config.toml
encoder_arch = "vit"
model = "masked spectrogram model"
dataset = "Morse code for random letters and digits, with fading, noise and interfering tones"
train_examples = 26041
n_mels = 64
hop_length = 160
input = "log_mel"
win_length = 512
method = "mae"
mask_ratio = 0.75
loss = "mse"
encoder_norm = "layernorm"
encoder_norm_position = "sandwich"
encoder_activation = "gelu_tanh"
encoder_mlp_ratio = 4
encoder_head_dim = 32
encoder_fused_qkv = true
encoder_bias = "none"
encoder_qk_norm = false
encoder_parallel_block = false
encoder_inner_norm = false
encoder_patch_size = [32, 4]
encoder_layers = 14
encoder_width = 192
encoder_positions = "learned"
decoder_width = 192
norm_pix_loss = true
decoder_layers = 3
init = "torch_default"
optimizer = "cautious_adamw"
learning_rate = 0.0014
beta1 = 0.9
beta2 = 0.98
eps = 1e-06
max_steps = 10100
batch_size = 384
epochs = 148.9
lr_schedule = "wsd"
decay_fraction = 0.2
final_lr_fraction = 0.1
warmup_steps = 500
weight_decay = 0.1
Rows from block 0 of the decoder of a small masked spectrogram model, named by matrix and row number. Rows with one number belong to one neuron. Each number is 500 + 25 x the weight over its row's rms, rounded and kept within 0 to 999. All counts start at 0. Numbers have three digits each. After the name is the row's rms in percent of the matrix's.
After each neuron's rows are labels from the 100 clips, of 14848, where the neuron reaches its highest value: "top examples" is what is common among them. Only what is clearly more common there than usual is listed. The data: Morse code for random letters and digits, with fading, noise and interfering tones.
# fc1: MLP up (decoder.0.mlp.fc1.weight, 768x192), inputs 0-63
# fc2: MLP down (decoder.0.mlp.fc2.weight, 192x768, transposed), outputs 0-63

fc1.312 094:469479533491493530495512499566496463518522474509523511519501510480510541518460521500477515542500500529511542473514513481533475468454520474501545522480514504442497446474506522530530511507513490
fc2.312 097:500484498503472470519460483572485505512509510494469536523508503555488522507470509515510525472517473495525528509493506494532521480503493475493494493533490475453502499496516505502508486529501473
top examples: interfering tone

fc1.517 086:516519530491501499526474527494495485531499495496529494517504509502475483522478512515526539517547461476470553590471488484491500515452544514489475514487518493473481532489507429495466469497517523
fc2.517 080:484539483500467493507473504464486522479506495511455498509445471495500531523474511488499485484488524506515560473484470470494478492459479501518486569510488500486472491518515508516544532502467439
top examples: speed: slow; mains hum

fc1.631 101:498555512520513466477515500504529511474478478551510487495484589507541511500536493520497492478522519461489496506503546471540520509535510495517468474447482457503529500519497518501496534521487488
fc2.631 096:498484545509546470491507497537497476532480508506493511522520515454541490477519504478485489469512552490489524485517496471502484497524573490503503485456500481519482495506472438518456484504501534
top examples: clipping; reverberation

fc1.552 137:523541514477498531548485578480508516515503497502523517521499508523501465497491506457517525492533477488482549535508482504520490534470482511476508462513541501485480510510519509496467553488491497
fc2.552 141:471530483485498526510522530491480519498477482530499519544520463508509532540484484481484484456502541519539503514489505510512532468534513490464469504505481457499481469500538500493489473517489502
top examples: speed: slow

fc1.230 085:508502521475463502546531513476492529477474477500538522482475522486475512512513521502466503509459512516474462539487513459532495462484540491497486487482499491490497495507536548474504539542564513
fc2.230 075:542491477517532516527496526477516491520472472471503476500510490537514546491523492478518542486518548531478520536537483488492472500501524511505487473488500485446455468555494488477507507511530485
top examples: clipping; tone: high; muffled (low-pass)

fc1.71 099:487554499500545513519506518483451466498516493485534472484513504491488536493533478535520495489496494502487519498498534509551488524539493484524503500488538484450539483539502484494519486510523528
fc2.71 099:504490512528496533506512542482527497511479504497531481480520503524511515509507532525517477540514513482492502517494483527433536513513463503534511487471489484486463441542478533496470498491489497
top examples: interfering tone; tone: low; muffled (low-pass); reverberation

fc1.565 087:502512506504503554529520543510456469522530509516467496509467515512496470550493501526519485519547508484473505564521488516488507514495491537526479520504567485492518473492491401515544448540532459
fc2.565 095:487546468453472441479530484494538524446506496456507485490515496516541523480495492465497489485494530498515526439455497438491503511476545440491556461554467491517507506479501521493485534504490529
top examples: speed: slow; mains hum

fc1.88 108:547557493488520525528468499484470503484515461504487533569519490502568517519504480501533493509495487503495481476480507503484473509492499535534485477500496479493503564525516441491485475467474524
fc2.88 090:511509497462500514525465462483521510478508532515505514493473498509488496514499480501486487472518467483509486452490498536530508507525456554527495496500493472421466506521522466511479465487487514
top examples: interfering tone; mains hum

fc1.203 090:473511495480481518485499546492520511503526522500477545536444484551507494513565522568484520508527473482488513535514521523546509500509486489488510460483516506487511523487523467501479498503521505
fc2.203 092:492504508489508523478531513460534474480517536499530483501528443497452500487527525549510501499512515523507534517497459547507502521454471494509511506483489521461456482463507483505525506498503457
top examples: interfering tone

fc1.99 107:536489498482464523530473503485493528522519532511463519524514491489503529458489519483495468523481486531495462467488511521507530530455533487500503513471534495453561534463508497516489469427490448
fc2.99 102:486489493522484481524506484491498427532540485459526474472477485472521460507495531489492539509481492510500566485501510498527550499508481478496463476535470512467499479505499468473487533499484488
top examples: reverberation; interfering tone

fc1.747 078:488492506466482505507503485473519502494489505508503511493479519520519499513506531477509501494495471481515500473463515499506547500499570470470555474491536501437567515473487485534477468432473478
fc2.747 073:511533501470505503460545507503484485507461489503548478540536470484517461498494531483479510512473495516523500514505498467500481517542508531508527480517514548481465468518494504496481500479516530
top examples: interfering tone; rumble

fc1.462 105:514503460494537509486534495519496507478511489557498510471560521515490516512482507469517512536512506488489454515522474519524496503518491541569486468513509488497527518481452505513501517531503494
fc2.462 092:491531474509493500480520566485534481495532504554515509459534561514472510527455511512528488520509491499494499508516458490479519515489472525486503464503502472441529496486498504526491499501482540
top examples: reverberation; white noise

fc1.74 075:486495472471487509489522507504501492480492526528498480486498524510506483506530555468500517512492474482501485480451530520527535501509535492522491496423507443463498462483462512516529535507515478
fc2.74 071:492521492512508512516476502518552506535475516557497517463492502520488524467517455448514510527501465545503514558509504493480478509550507524556498536526504510466538473487466488525491478498466487
top examples: reverberation; interfering tone

fc1.454 090:495549481518499472507517470554504527505498477499491523466537508482471499516519489497488537514514549508514488539535479450460476499527504496488536495525538462513480484498519495495466521494484500
fc2.454 089:529480500513504511488516547528499460536507501468470508504559495492501496464533492485504481499516479504472473526525495490536485552494537469477508446492548531505483528501515516496507509510523524
top examples: clipping